Weights of a small image classifier: 3.25M parameters, norm batchnorm.
Rows from block 12, named by matrix and row number. Each number is 500 + 25 x the weight over the matrix's rms, rounded and kept within 0 to 999. All counts start at 0. Numbers have three digits each.
# short0: shortcut pointwise conv, stride 2 (model.blocks.12.short.0.weight, 512x288x1x1), inputs 232-287
short0.3:513499510522501485443520528451499486485490499501450495493440520506551542515512521529488501507517521464525480542468529501499496522474519495483529451520448429506576499512
short0.4:494544491492544515472493469512492510469502513494519500495417493486481520509505488466475509503513476509509490525529475520471494439507519513523513499494528514490527527500
short0.5:483460543532480440494464500503492531528549541454503507501485490507520505489497521496535511517498522467496455525480486492495495506514492478512492532421482480484444516525
short0.6:536486496514533501506461489472471502520519475533520532491469519502516505488566466504506489490495473509514477494479483526467516484509515511500508547522495495540493483535
short0.7:510534502503477502556497462546492503544489536463493521439486494496474488460527514487429514487508526475471525517465490485452520538476610499538475556481498509468473512493
short0.8:479454458499537513533447484506503494484474512491538501512505482500555494502485519499492454504462501469542493504520520528518488508493478483495515480491486496505517489483
short0.9:465508494485501524510515455517493500525534546496462500488509535506560500494489479492514504444511528483480478549507516522541482508514483518508484495523483510488505494483
short0.10:491472492524525503504511488477507544473528481523511512498483493510465503476498505463488480488550490502493508471506504512493470471483479506485537497519495508467492509467
short0.11:496509491534478487421500513470478491545502517459504499472507493494480497489527495493511497482482466463477477498492494493557475467489526511461499484515524530508535550520
short0.12:498534521515510459505519530489481503523534505514537480523468507525497482489492479475487474523524518496469476497520541502477496532517498507527479515513475514481452498509
short0.13:503496473482551472495452503533518540473510535463542545481522489522510546510505514482502492518484488511521518528491533532478482486479481535520512491532486500483546495508
short0.14:485494514493485506545497546516506479537482529514516510527491494515499501532549506458529511495491477531493458476498494467490503501498526490508494506518514487509485508480
short0.15:485517482527493487525570498472519452511561457489512512523537490616511494480537492584483520543490527553494468518519499451492483477510528513425535524527445468477496534490
short0.16:514492473533521483534496506510480506485515456485492490477492510447497489506532538503501498496544520498493498497441522509484460513513495492522527482480499482486515492516
short0.17:522535512553476535483494523513458501473525505540503503489464506481470498539486492454453500489565516498479508499496497478511480521520474472494522449467487477483484517500
short0.18:499540491487517509495489531554474515524498528483517487491511524503480493504523490543488502495498482521466526467497509493511475469434505530525495522477506503529516510509
short0.19:581480518460484485497478484495506497457506581479517543527491482492488490496516504485507486526504502490484460492468494508522537493511502507525508490477498454496531479477
short0.20:530526475483478457483505543448492489534549504447504537482517483470485495501487531497461475483513489492482470515534503524504443488505482532523451512533511505484517480476
short0.21:483475487478503480516501488530499491491501478540485482490477499463507471539486479480540513502483511508511498489515527522507483455497480492537503510504500455498497533510
short0.22:565496484500520516480507547484507576490497484488484510524496473527496476484496506531494550494528516465541486481494505512454496519519475559483501473493521506548497508503
short0.23:508499570521493488532512537510486476522557475477530503479501481479522514484567451471505504491490478483525504503506451489490518466455505525479529496473503483495515508504
short0.24:499500489492504473513521524507460502531530521502457528505475503467495493488455497487525529427491509542513513504528561453427488512521507554495491469541477496534500476504
short0.25:490497525521519482483492509542532437433514533485497494525494464535501482530472514488488540494483485542506476470469517498482468504489465483545486509509464508557504501542
short0.26:453526529523476510516551502497537559528490500493470547522505524550507521485510461500516487480517491499507510507480482524509530487502493505513485527543534541477503523443
short0.27:508478505467517512497460525510510520481496500534516487494503483503464509511519514504484550529481486496487531510503466521500540531517497502470534489530537472521522491492
short0.28:507532471479488490533510481510505461493490506524488505509491531535473487481534477489500520465469461489488466518507469521528522507573467505466472528483488464478496531454
short0.29:502516509507466490589518436503462518505536497505418479493480531481530489488477528449501497509498487498492546468496486537488492480535492456476490535486524527527486473518
short0.30:486560480484491505507504474462472480514467501491484507462577484500524467475547552506467473474480512512536456500463485506509519517468467509523480495484505475494502466464
short0.31:466535491562527491557460514499486526501456503488490492474581534502530470500491547457503481488489490468514467501528522587481409601495561473503520526454516470569525553504
short0.32:485501443476538525478496499484472495516504519514511505489555506492474491537512511554467534556515501494517487512510488508550509496578532482518491473492474497506458487513
short0.33:511450474502506499479500541467503490492506510460538515483493536504505478543502524485547508442472485512514494513538494447464515491485534509500558523496481493483511476498
short0.34:498486498481497532518430509496518486464490555500468488557494493560486513510508505516529517486510493508493478511523526503471507500492491495492471485482459486506471489524
short0.35:556529504502510460497534509573541517515486510527521500491496471543539486496538490503479477493460498496517508508466481442492518507513533490491492499506484503518474465499
short0.36:466487470456495497498511489494488484501516499499492536498472504488495506502526478490504531543489502522514495470492483474483515482540488506484522521471558485520501487507
short0.37:520473519499517475511523465497498484498480485497488499488495514527478517514517518524489504544535490485502465479498528505518490479490493467481503554507450475521477513492
short0.38:493475487551490505498504543548479511483472508516498479508499513503466512500518481455456500519563502524491517513500508521495513545485466424471487508484476525476492542487
short0.39:477535469516483481532517488504480484500539496495463511565539505470429476509475500495509526522474471489488497503479528475519531468530478499511473512521460510487518494504
short0.40:525452459506524489496584543485521508474506497495520554524480486494490455491537505464488528470496494521474518487484486510500502498504544503479523552483513487466478536497
short0.41:518514533474488505457496507471546508461507527495492503498520515491541507472487512509501491493480486511515488509508489474488501525482496463503512503515492503475499504476
short0.42:514496476461514497514459508479500487513516503511504508494525491483506519472495488460480484491475485513516494498498499465465483483503487542501497495482504527539502528503
short0.43:502522510582460482513496491508498556521484523453502514515515468543479516506470505470517475498505534540483502484518493469498538476487466540531519505510476513471482507508
short0.44:499497493456466494479430502517520502528446484526529531529518497564506498544525501535497502509524484504469497516519467504474530494487478530506480453515455497501488506486
short0.45:522532534471532503511476441506490513497510533490479503493506535479501466491467493504496497522502491523488526477511490499485519503486524508461461514449529485479528475472
short0.46:490504493485479504480476481537478472506506477491498485502534492496478507470500506535495482498503515490553474501489493476511508499487508494495515475513477534534476514463
short0.47:537461571485552538521459524514531593486472495492502490509506500495482506481519536482506507512521512472491489474514535525479512433497528527484497529476491510540516529458
short0.48:503454502494517496510516497527524490489511502500521525506524506491492477511518504497509484506525518529495486506509506513510533507507510467481505478478486487518494476486
short0.49:467470487492506527544489524471452537497510471481503513544492538453533521471490467496496497554514457494554483494525514528523524475496476477494528500501498512526555506494
short0.50:486462584498521492466540517520498470481508481466509528518505518490471568536540494476492536542501507495502488503512520498505492520459492479526500506514488478499530487521
short0.51:508502509531494487485520560518500491557536481483485527516506541504457493515518492536488490494452468509498515507482451493498481484483445531545532462492534491456499476486
short0.52:517497496540514496498485522474479532523512447467508530511496505525502520478482490496521547505516497486486526495508519529481467523501492520487496558500492514504480480488
short0.53:494500455512478490501496528471459499483520506497504526547532553482449499541513478494516492455510485505485479498488465449514500456501493466501522512446521525503494538503
short0.54:480526498524491483521520475448528503571506543504526528527462506500504448483493484501517502574504481507478457497495500505493497486515481490505488501515503485511522495531
short0.55:500462523448462506463478511533486468460508567518514515526501503503517514504529488548497524501505490510511504510515443534491508483518480487528508521478466488547519517551
short0.56:495517550516535484520517518501495489481500525502471543482490500530483499488549509500529499506506502453503497507478543489497532493515527515484491493496562507467462464475
short0.57:446528498488495536485497515484495464454470529419474521475532486495478509488471475456498491493501481497506487516585477436471509461500459444461556526459472503464485497505
short0.58:442526454536572529529523454481491476524494505461560519562533454490499511458531530483494515500465499507478484519463521472469493513507506491515505502492477508515524491468
short0.59:500503502508501490497488489499470527479471496504499510487464511485465509488487529516478476481494497486541472499488462469531495534525522555547456476498480475478509473444
short0.60:512527490480490493464532485503536493471512496499530513542472471543499491507508484501475457500483491467471530481543513519480502500515522478521499509491472481481515517583
short0.61:502480537552508486499471482532492512455495495513512477504527487492528489509487512503447518534534494484529514508489509481515493478510490498525495496472506515486483528495
short0.62:508505508522523505503504534582495460462521495511474489504467505486500490482525485479524514467523514511513465495497527494474481528511479509457551498519450453521530452511
short0.63:534525472492502477547497492488509486510512497502508479497509504491482486508504486511534494472458482511519494534509505509468481508452495510551520536504514492519491471478
short0.64:506498480486492528506475485483452516506511494515507506507481519523461498506498500483535546496483504519479497495521485493526501465460489504532504512488496512515513502486
short0.65:453478538461467497503518516485480507502460498510549449521507504504506478497525494462478512528544468458547492462498511520493530457494483514484508481502461464499501488513
short0.66:521449498483492501467527487489495492514486621541513545476501517505492486482489503498525486453476555515506452494491482469505494498531487504516519527494482506456494512522
short0.67:611448517442495517524499545525520563455494483522486542475502483480471490515545493482513533479536486521524484478478527531481504494531542507476516499470507528455511616489
short0.68:478506465544461514515485500481504476502491512477510489459506493502487501561488515513508456497509518487514492530528472545452515501510490446476441516517478501529527496468
short0.69:509521504473544507512466529483485545527427494513477544514510509501457511496479500464513522490455499429534494466503537501477480485513508483471497506487494513528515529500
short0.70:483483491504532473505519482515481516494528530495459478503462501477482473521465513529476435506505525493488495494506490475519519522520568550522502449448488486510492480473
short0.71:488479510505512498522502508492520501502533487477550485555502486461481564467458479484471512545520521520544481498518512467485494494528504494463467508493507517493506480457
short0.72:485488512513496502463476476485505479495460496471505555503560504518489529532543510473498511515505502462511504507487446475482511493512462524489505551481531491451488511515
short0.73:489480467516542513474525517497530482482477474516520509453501505504517505498505484482536491520526492473491507489474538517533479514493476470510507537518522512481464483556
short0.74:479498498508484508508483492491510511488504461514528474497499504499453516518499521482487483504533492516497484504489485480494489507481479500487535500510483488507489502482
short0.75:447538501445528534485558477472517517506486533492476501509532477515438484527483514490499514507504525517505536513534572507482506519478507474501489527502480488510498500514
short0.76:479492520503488508501470505517504491486479483496468487496509461530482512493498481460495482476529486464502497558521526486511475515499484523490514511488536514491496534492
short0.77:509516496503486508508510497493511497510506479495503489512503516524476520505548515499507534516485502546550460469464504527499511501493517521466562534500506489504518457551
short0.78:555490507483503503501499493478468490500533542517512525533489510517485497525501493522480500512528530487503520472498524537496480461509515470523518493497507489525500519489
short0.79:498460518500542502490481523508462536478507505499472501467465502501527502553496539486507506501515480507515502493523518498501514489487506496512498485493485496520482515526
short0.80:492508462519509504520452528464503476538510531500478521479490493532479507500486493508491501533477550454561483466525500488495517553478504475489491529524513463485538523507
short0.81:480509489493516506546501505476517476529497482494525510493504505477505453501486523448505474478449499486480505448472481472551483515512460510483512467466468524489487513478
short0.82:482497538514495519495484529500471469503492475500519482483487519478483484523482543488510504532508483544477478492469515522486502570516516505495474508504476506484513474491
short0.83:533498481511518463470500537502446471474533515468525546490469498504487470514502495503505526515463507505495495500479508496466498487486475530517533479507496573491476540505
short0.84:498485523486503492489500513503506470494454482474518502502478509508448496566475485527491454564504468525508517504506473471496520475474480501524503501473572510449568496501
short0.85:495515490488484526502519550509498502473524500527469502534469436520459515550486553469508533523495516462519499523517507507469556494493475515465489521489501524459501459517
short0.86:513492493491534523481532463476515479504488481500503524449542453486481494522458500508496487498487501489502481492530492525480489500497521516494503490484509497555481487482
short0.87:469509497475446526531472537491468462516492550506482487521501527537514513497513462478495507473521533473464549507517520472532518478511519499529471541457475535519492551495
short0.88:488465508531502492517482512491538509530504499476495530499497507509444560512508508474505483457504454479505514539469539490481467517453487520533532509487543537520486529546
short0.89:488528480492466513521472486513479463516557512500475492442492473515474497544486520485510516458502512503517528526488465486490516472466495473490463510517519522477481479497
short0.90:533492495487503505482477504467506496487488463519541543472482504489466507461464478485543481512467494520435460483459509492506463517458507520483455510514467525510480469462
short0.91:474506520513482549514488473478507512484501571508482514523519501453551490487511508494476484495545553492511526485499527527544532572500502478537468495519512507488522526491
short0.92:496457570475522484503506513518522473489552503475482501512463498513487514540500527493488494501474507494525456500487507507486467473516499469496473483529453486536516488495
short0.93:556484541455498487483520467470441526534525469553462485509521516500501463535509484484493492487464465482526508457483487509527502500478512502483458504483489491517510559487
short0.94:492480599488509505463500499491459486438489481539506533500511495493504440507525512521493518487510489497538506481475493501493436503505481514501487464490522536486482464495
short0.95:532513522477520510530493547486503536516516509508478533513484513535529524533490505498470482516489449507525537495486463496482495516489465523553486503506466484524517501433
short0.96:540477497426465481534548491504530458468456540467472521499498480489494489501504494511485486478514482514491511444489506490522509500553500472511458470552487489515480492536
short0.97:479490553454488503533528523520486491462498477526526520504465511504496553507521517459498481509484496502502520497505528516497535452540496526495495491508547492503494473462
short0.98:485510486485505479553468507489481503502473481492512494495531494510478510496484508494496460503509501481500489504455507497525513503517463508471466502488471504481471558507
short0.99:540463474484509482509502520505486519512531510502508521527522510500498550528534495478467477462474499481491516512453517475518487483555514498509472536502490505500480493492
short0.100:480529545470479500574497501512454505563489471474473486492549486463426556504522518498545452583514476486531537527493472511493530502513523507505489495503500511511467530505
short0.101:489492462571505467511470473478537548430494524443484520482498484481502483520453493508479508546506532464504499494515487503493483512528515525502492506499462489528480494509
short0.102:545507488493506495494470490508483489493490492492515474505478492490507501456499464549488547531480492501475491540510551498555476498504503518477495457475513492484459518512
short0.103:522485479485498505486485530514528459524500509474502500508549510506502491509529501506473517506531507526500491516506522475460500474507484438490532512510498489489487516492
short0.104:500534488486531481492487574500475494550423507550538492468486526439508447542507506511499452483522505461508497497467499538438488466484494515504474532527516556475449515519
short0.105:550494503462541509565528467467520494506507501444483488483472464471508507520481507488474467469520517453511460530502472529503497488479479456523467447511473550530514517561
short0.106:506449524472462486571484505537509481564521546498539502512508480511476460515580502555473520502492503536468484508543499516438545501485515494503460485515486516505529505475
short0.107:566497487452494502501442493494497498484487507452447509508511502474450476471567516515480505472474473533521500439476569498477472533505484500469498479467519498505486513511
short0.108:554513464518511473512503510479523545516515534515490527441472505539470512496520512489482499500487457487540468516483475478478529489552465507516572504521483453506489482495
short0.109:513526505487502479512501530529507496513518483515494510512484496509506498534521487479471505511468516521502527514536481493518478526508503503540557508505459478524501500467
short0.110:481485495495484504531470537508566489459480510472476505512477525498504505517482502493491503509484503505483474526516510515543527487484514504510472493496497526524536517515
short0.111:464517519480488472493506482488512495498535467435489480521502505536480503469521510517512497529482487514508531461458519488520487511491497510507509505464483488514439511525
short0.112:466494531515457481494510504505494514496484513512471508523511490509523494508480535536500499503494536510535491473512504501495497514502481465502509484482465501514497473505
short0.113:494493473516485486499486522500573521539474457515500530531462496513523497491536493485493489458456491486419514493460534476498485503469505521476499461543498525535457494461
short0.114:505539508492464495520504509526524474517507466462477515488532548460486482507507502503408509463542498489496457511483464498502527508511518541503508515499460535512471561460
short0.115:503478538499486461493531527501500539454509487479499479508487486556540498501505520502517549477509460510498463499496470492501534497479497506527460503516472485510500518488
short0.116:516467527474518475472499531508507522559489504505455551482511515487525501519476486467502486509524505541476508517470522466513527475547520498468507527509521490483474550483
short0.117:490482516512494506527467527508451479517538493478506496485496506488508509529491465514503497491504513505483494534535500498514469506480512489499489515502479506477506527476
short0.118:495526502487512489529446509532578538489503574476490515468563499526506473560470516452455483452462497530518499507518506502490474523506479538517508475518513460456505515525
short0.119:515530508493512509492471547492528480525508500512500431464531538557513485525506487512552497478500511496499493497485497526559492530464498460436496509504462550485479479512
short0.120:524477513522489495504481494501489521511500501506501481492524497453494500509506476509488476502463506536478516493476513509451490479525542507486532503520499509499502481497
short0.121:481539517507504489464464499534500476515515491485529489530527453491513500475489441485476495507521506465524500440504515478462451511518510483474506490505492478514524501447
short0.122:502506526514511542503593507479486506514488507486506488535503489515520528472498506494503493498489456470512508493465508499468503477464498497486513484482467507494518497495
short0.123:490464488505508449488472524507494486520461526486500522483527485503442520519525505554528493528500489488510514501481558482475487495526476438591475483501511490493520499489
short0.124:514513540509521505513515494496516479544521539506503503505496508535499491501467469482504484482479507510477467523499486480472477463526472530491501501511471497515532448514
short0.125:443509480483567486557462504503453508531482471498515484533516486522458504520550524482492494509492477486530501498501523475502520495480507506499490459471510497511493484504
short0.126:503501453492494514513477471523488477466514488483514475507465487517491454512485497451495541481489534479506470474445505506490457493505506512464493470491478497531482495497
short0.127:503469497471504505529499497494471480466498495456479457505515497500550508533488473510463509529532529510488488536515504502474508457494477520486527503523504479493487513485
short0.128:472502480521501508492509497499489442502507488504505528509488551534548487460507493492516515472552483495511572517529494497536501456494516469506449564440467510490495485494
short0.129:489486490512508469574474508489494476499539465493512491518503497480570454488478480533492520486476505499515542483516455472433492521512462507501477512471527483499525478492
short0.130:522497500457505484534481495482526488486489505501513532479484494470474508519532489481499538516504519482481501503482526473489490517491528495513492496497469491517509490479
short0.131:458530479510517443454524494486540474500495494523544457458481527503504456545465482518460494493471525447535456488489487506540492501488510483510458517514490511518456496472
short0.132:490488479534474485503490498506512502473495487482530486494528507472476519499505484487457502506488501520516509462508504532474502471487518522501555510539502510522480524461
short0.133:517467506495501530474492512460505526501514524490511542488511538563499530458486496501525494513480532445476548508516534507528535510500540452424497527482510482472481521528
short0.134:541463496442519536526498527506501477488480540515464500493524533523497508521529479507471491494455518497505472485494567487469502529547477532477508509556518517528517546505
short0.135:481519506500450483504525477483512529495502538473488549516460516543498489529478451493457478446480499513510483499486508481562480566499517474496488527451442486449490570507
short0.136:534514534456486496475511497588453509501482475547532509485470535517532523535518500552479502473469470511484472504498492507496542498518483535493480488424473451539511488467
short0.137:498521557520509509506472532516491501512522469477466522485518535554480544470530541494461533478502437532489501497486520513532502463529536508485510528526433518474500498514
short0.138:458568497476468521514473468470520489478450510456497546438485449508506502524519457492534458510515529488496463499555551473479491505488471441538528502514504537503491473509
short0.139:498484522498527506482541493489504502501500476514469481570476543490497468486527486494496535475480515514560457478492503503508534521509510524458518495510510496536518501490
short0.140:486526498511479507390477562496571545508481509500474482496483473502539542476483480485498533523445472526477492517474475511474536486537490512542492508544494517524520475521
short0.141:528500514477474483490535491501523512504521525525509525520491503462500512454501509491497505511448493486482517510511480503479506531542495496503497510449492487499522536519
short0.142:493454524497503499488476495480499497523481474486513494513517493476489486514512531496497477517480491533530485512553515492450486545526513479517493504542500494468515496518
short0.143:494492483494488491466459506503510513552490496481488493512490492521537507515544501478514486501494514503489524520496509507542474497510517519545507504490497505498510531467
short0.144:587497494503490503534495544505495504512504535514455462462544556515448483502535482506449479502533518481508479533521506493485495480476500596499454470502464525480493479489
short0.145:489485484501451527484519536472564476484501500486506511511465490508552512466495523544541494570511478475473501506483528533488496501511501510465474511520559506517551492509
short0.146:512480523506536453508507499543484540523484509536536553545504469524480502458469498513457432542508533471514501502489483485487451494527523539483471535486509497512488530507
short0.147:489504474506486477500545537521500469533575494516448472508506489555496519478458463494498523464472463523526465523505516519504508490451535479516535479499492494484478508506
short0.148:501527561513516484490485541500501512526486472491494485518501505526469519503466517475507495492447517508505548518496474488503492498490464487518491486494431508507457521487
short0.149:499493542525459497502513517498483521436504490484485497494558535508569514514523454498543487499519484492487494508489491523520520450491508454513455504490524509493521563514
short0.150:494503510524532492518501462503541521504517478485489454555468475484468559470605501471482471512480469492530499483503563451564491522496495458563485480503536499483485479475
short0.151:471462470478477496507544531484514515483493558474515480466526516502512480476518487520504491518500495501480489494484540482508485473471552551467487553554508513526536520506
short0.152:509493492442481525517510500535550479507462501488489487531474472519455532520526473514476517546499464491534487481461495494502514464577535513517510473501495522495517566454
short0.153:508545518505555500509520503453512506485492493513486445525452464533518556529529526430511453492484491464475491489512486495531467533467486493446529492459536487496483502490
short0.154:462526463521503511501486515523515495465442515510486518498494499539514489486499477471528507506486511445528542517511523480511484490509524491464500477479491486510462501514
short0.155:503496496496497516514487484473507491476535506495516493501470493489502483472505459486508492443504573505485494519561525477459491412542469471522505472419515493508514470494
short0.156:512509492520526485507477498471502481474529497464539495518549517493561433467486550515522504466529525489511538507508451508512489532477477491482517474471535449522462517513
short0.157:495525519519499510477460483507512495500492541487551511508485516475522548576504525464454524601487493541478519533519470472472436428544514502467463490517492457477518545509
short0.158:506495534520482509464504545452507485536503527467459492510491529560500467489542493492507521469496515469461493511494504507516479539484510485469471523504479532513461491485
short0.159:518496551465480512495452496501518480500468516547500485501506470480519478533517483480489492526507493472510450506497500550533472466527495513489525488489477558490520493492
short0.160:502469468504478495550470517462540497484505536518506508485485498497523509500503557495491476555520501511471519462480487491499485485504479488549493497505476495464545493484
short0.161:465467541508483447506475487523530487490504500537456455483487481511505484507520539510488479507518511495564496460480527546500509516493484480487490496482520464488534484518
short0.162:446445501481488487468505474485492505486501474513477505476506510507511491490460459468513502511486515492544489472539504468523523501478502498470511423474473508535477488523
short0.163:497497500484520453481506507530507511485456520525506501521508500518527514478514497550502497505511516479495461521476503485549549515519508447519495502534495512497466549507
short0.164:520491519544498529513477534500510495505486475482520546494495484510496508497511495471472519514514496519491490491478468521465480512523519506521491533547470510526493479486
short0.165:486492457507464506502448524495463517495511476487445505531516492546480497492467508509507462505532489547505504487481523491500503505493452492489427459471507491489461496480
short0.166:512486506522534489518484512523514524503517495515474517543479506486442540484462512479513492501501564491482498504518495503528470502484513482528460516527483490466474498463
short0.167:492515519559504475528494490495504517541490505492479516509491482490463480496490446522518496557491485527506510520520467485513491494482465516458472506505521501466505505482
short0.168:508495526538550451482447499512469506500498451510508501518482474543527495483477487502483503512518538467488535524532526507490517495501534485508468544480487456536517527474
short0.169:506497486503496493473494532469492501506461499480495505497523518486480493505439511481527432491500529511511512498497499524460511506493440515484518532467495516447524533512
short0.170:488523489513457475501467457484521512483464534512502494519473469484487519478509475526452498484514499501530453513483468509513499534487469495453491510516470491505480486492
short0.171:468543499521526506521480510507507543504494554476474510486538524509540530556504516505510493543513470500497511512500533471489481451490479460491475561500495490514497448548
short0.172:511501527524480477517519458472523515547493516512500493529542520518512591536493498465513473540500506511543502532490483478509501501510532502520498493505478467488528512524
short0.173:489486485473478515499489517490547507464469520516490504496527448484477506510505509504501524546519480507455479493486502486526470506495515547519488456519508494493481490479
short0.174:478528437541504516522439593524522530451474439490501508506502515530507527485510527493502489494487504561437508478464538488488508509481533500511510500460505510475514493497
short0.175:495465500539499497515471507460488511493494457528519509504509518453508507482517491464535524514503510523501519453491496507466502466505522509526563481507486466501494505470
short0.176:488485495510497468468504540503500440490498509545469532515519513556461454483536495475506531494524517482491476461485504470497507510504547512483458534542495489509504543497
short0.177:496474512514533506530519553495512493489532486473502541469521511511538456485523466466535480486453486481491522495533500513476520480461555491503504516502507501471486495504
short0.178:489470541463552476510490493496509489573514486499529509515486471497459559511505507474483464489504475525493518485497499462507497475500499459495473492508448481523482489509
short0.179:485506507487509535523515516489465520483522545486473485503478484490455500517502491504444496501462503517499519488578449496549493537498518485499501464510515492492476483491
short0.180:507545475457462506477473516516498489513486549487486497483499508478489458477484510508516511506532531499491528515525544499512486519540478502466477531518495483495491468481
short0.181:468515480490543463488488485497495508515495460540539520475549502482490528515527485459536528534490469522479533504505527486522488502501491481500501473553502535484501559550
short0.182:521510472531499454490452486518502494498478486476524468499536469530508544470560501502517467518522473503518474493469488510472495490463476481491497513477463477513474498464
short0.183:487471504501486493514485505484519511539498452463458518501497526509446487484531515499488513492489540509470545508502502486514518515505512488509513455479507490551477501474
short0.184:512477479508462545490528475487507515507491504473513485458504488464472527494482459550433482528513582468457544482503515498492490423494498511494493464500506484569515470449
short0.185:521565470482494481471482507497485522510501526483518487469544479510473482499490494516492488486510520503497469495503495518477499518499505506497478489515557474463498519556
short0.186:485480515488502525532496525504473507471519522474503530483480526533492473505493531484513434474451493512524460495466533488526505556552531568494534509525498465446481464505
short0.187:505543470488479540495538523506484493502489519495539510500463529519499512512516488484476525488503487457455466458531550484488516531508512518482481491470479492542490524465
short0.188:524491499518486482512473481509503506482517485525525495528487502479493503489492458520527527458441530505502487516493512495512493525498505501462471509478497472516487511513
short0.189:534509512480543509514550502481502466488473494505559498497490532492533583465467490499495497528502514534548484457499474532494507483511512479506508498507486506496505474475
short0.190:490493472469478481503498539514494444475509524476517476481518495539531494477480534501492485519515520542503520438517518558514492473505527496494521479460505494497490509496
short0.191:474463486473473539501515518520522524482484433472462446472538543466495497521561504488506484512545508497519480501525500490482499472519508488477483503484520511519483510479
short0.192:497473514502470511472473466513504519584481497543482483505486515485436452491497539462454519509457486510460558499481492509480521511499481500524544459505472506535498484520
short0.193:503485483488506503497505502487468548487506478508507503502519521491485510508553511519538521485481536503523528508502506484469517501478508482484468508459486480521496501483
short0.194:480510521493508491539511464561483497498556522503515494520460485525481468515537503520480482531484492460490560509496529523487475485501477514483508495506499495541488477496
short0.195:508528502487537472514482483491470519505486473497525481494493500484482481485488499491529484466493519456505487508491501482490457476515491540484484501495490488470483518545
short0.196:495524538486520494459456551497509487543464508502471517518489459521493545500514499513489482487495463490544519488509490516491527490507425481510422484528474504511471517435
short0.197:492502502467486561538531509477580460450503478523486506496498480520456506503482559438490490501512487460517592468538497468496524538506601503533495510434472447497485498470
short0.198:518490519528538555487486543505566487539498498507484507504500492523506491472493474521457480502490482508503491492533451473509517480513497490446532484486510534503498504489
short0.199:487512534507519522462496494534479523515488521501521488524489526510506479472514510461481494535517477488469486515504466509477504488462480494517466526488546524482488508495
short0.200:507514520556495494505491461488492493551447537495537518458490431517497507498485457509519509516466485515499506525498515464483492512506469489563496513530526450513536491512
short0.201:469504511544448475467498496551517564454521526482418439490526508488515496481508510514525507473508491506488513490511510506544531501491504513489455509476524544533513499541
short0.202:521517538483510469521492533488504494500527518509531503547544476505529503510515514472488465496494465511493527527497451526504513463483490511490499489496534518487511501524
short0.203:587474451461487486493464504534495530493508511446495498462526488504491509480483483479447491454513540473532518453513431472500500492451481515504480514472474482471471482479
short0.204:445519496498473492487501549482474493465498506468461473502533485499517437510463563508520496532533496484562506527484520521479490537511495507492498506489525496473492505494
short0.205:538502481493460549547503492486527531448449491516494479474480553489499490501465555499502524507549526476486484454483492497496497554501432532509459476453480522514483570506
short0.206:476497503503502508510492516458470461458476476525492558471515509491461495504544526491484524528501473491462504515460444472522537507487475512476541496454446534447476509535
short0.207:499442473526458480560481456495524515501515514517559535508436491543487576502522472515510508517476478480499476507498516493492521479508506483483468494512518474484480469505
short0.208:486466513473533518483515466477463504482506526481493462561507501490499508472530477470491530527530473501515472488497531491514438465469486474498508455497522552457578526458
short0.209:537505502513478442484443513494511486521504503511525501495473467480535501505461492504485472520516543539515523501503524479491478479463496501482503532496508501471455485515
short0.210:501500469483488466504495507480494519527496488483502460485502481452522504539482440534525512499474528508482514500492488485483505509507534498500538513487481499508486503482
short0.211:531533513501519512519511445510508505495499507577492523490492530564488474499468509484473576504453521508496501510450504503519475504522466472532563498485482491524500501511
short0.212:506528517514508499475504512466494529470514508498513492499486468531497462473501529463558553512488477564525469486530504520486508499474494552450472547512451463497511523488
short0.213:508480542503499499538531469503471468519496507492502507499535469528479567527488508519500532523485498559467490439504486502504481483534526511526486517520512498487518497465
short0.214:489478511478501498536479473445459478504530496507470498510463482493467516517462468472483508510505528490546507514473473496517463547522485512490475495503486496503499501487
short0.215:450527497494501517463437498479508544509509522522526476498524525474522478476495496479485538493501492482473508499516474530497504465539487535488511469486526474535470503450
short0.216:477503488445484478510483482488512501493496483536471477469518487482479508451493478499499503529526531479478497501531535501477476516464486507494546513524524550459503493525
short0.217:519497516481477489503490537498491505515511534506510497497481511521482517504511477523484511493476491491493491491476517533512479515485524473482483530504501509523493513494
short0.218:494467480512483507507478508511514468464502471468528520550464504480534469486464495489510500508496492486510450473481483536525453508526466506525502502491500510493479450472
short0.219:507450503527520488505506508548500502513491483472505495477507534524494515495518560497530481522522520488495512513459517519494489521533513530500481510469494511488476483487
short0.220:490494500501506505493498481480505497495518495567471530507482520480479498481486514509494525478552509513502465492533462500488505535482406500512542487537483488499482489513
short0.221:492499512496497545503491470482532514491501484470465508485476497531442507501510473484482477486477521486497544489528479508494535528524482528482507482494468510500500493535
short0.222:464514527506461499502447515497508455480470479500530525516507499522519467493462524507495483504472494493536531513554512529511513456453508524550483503516503493499545522483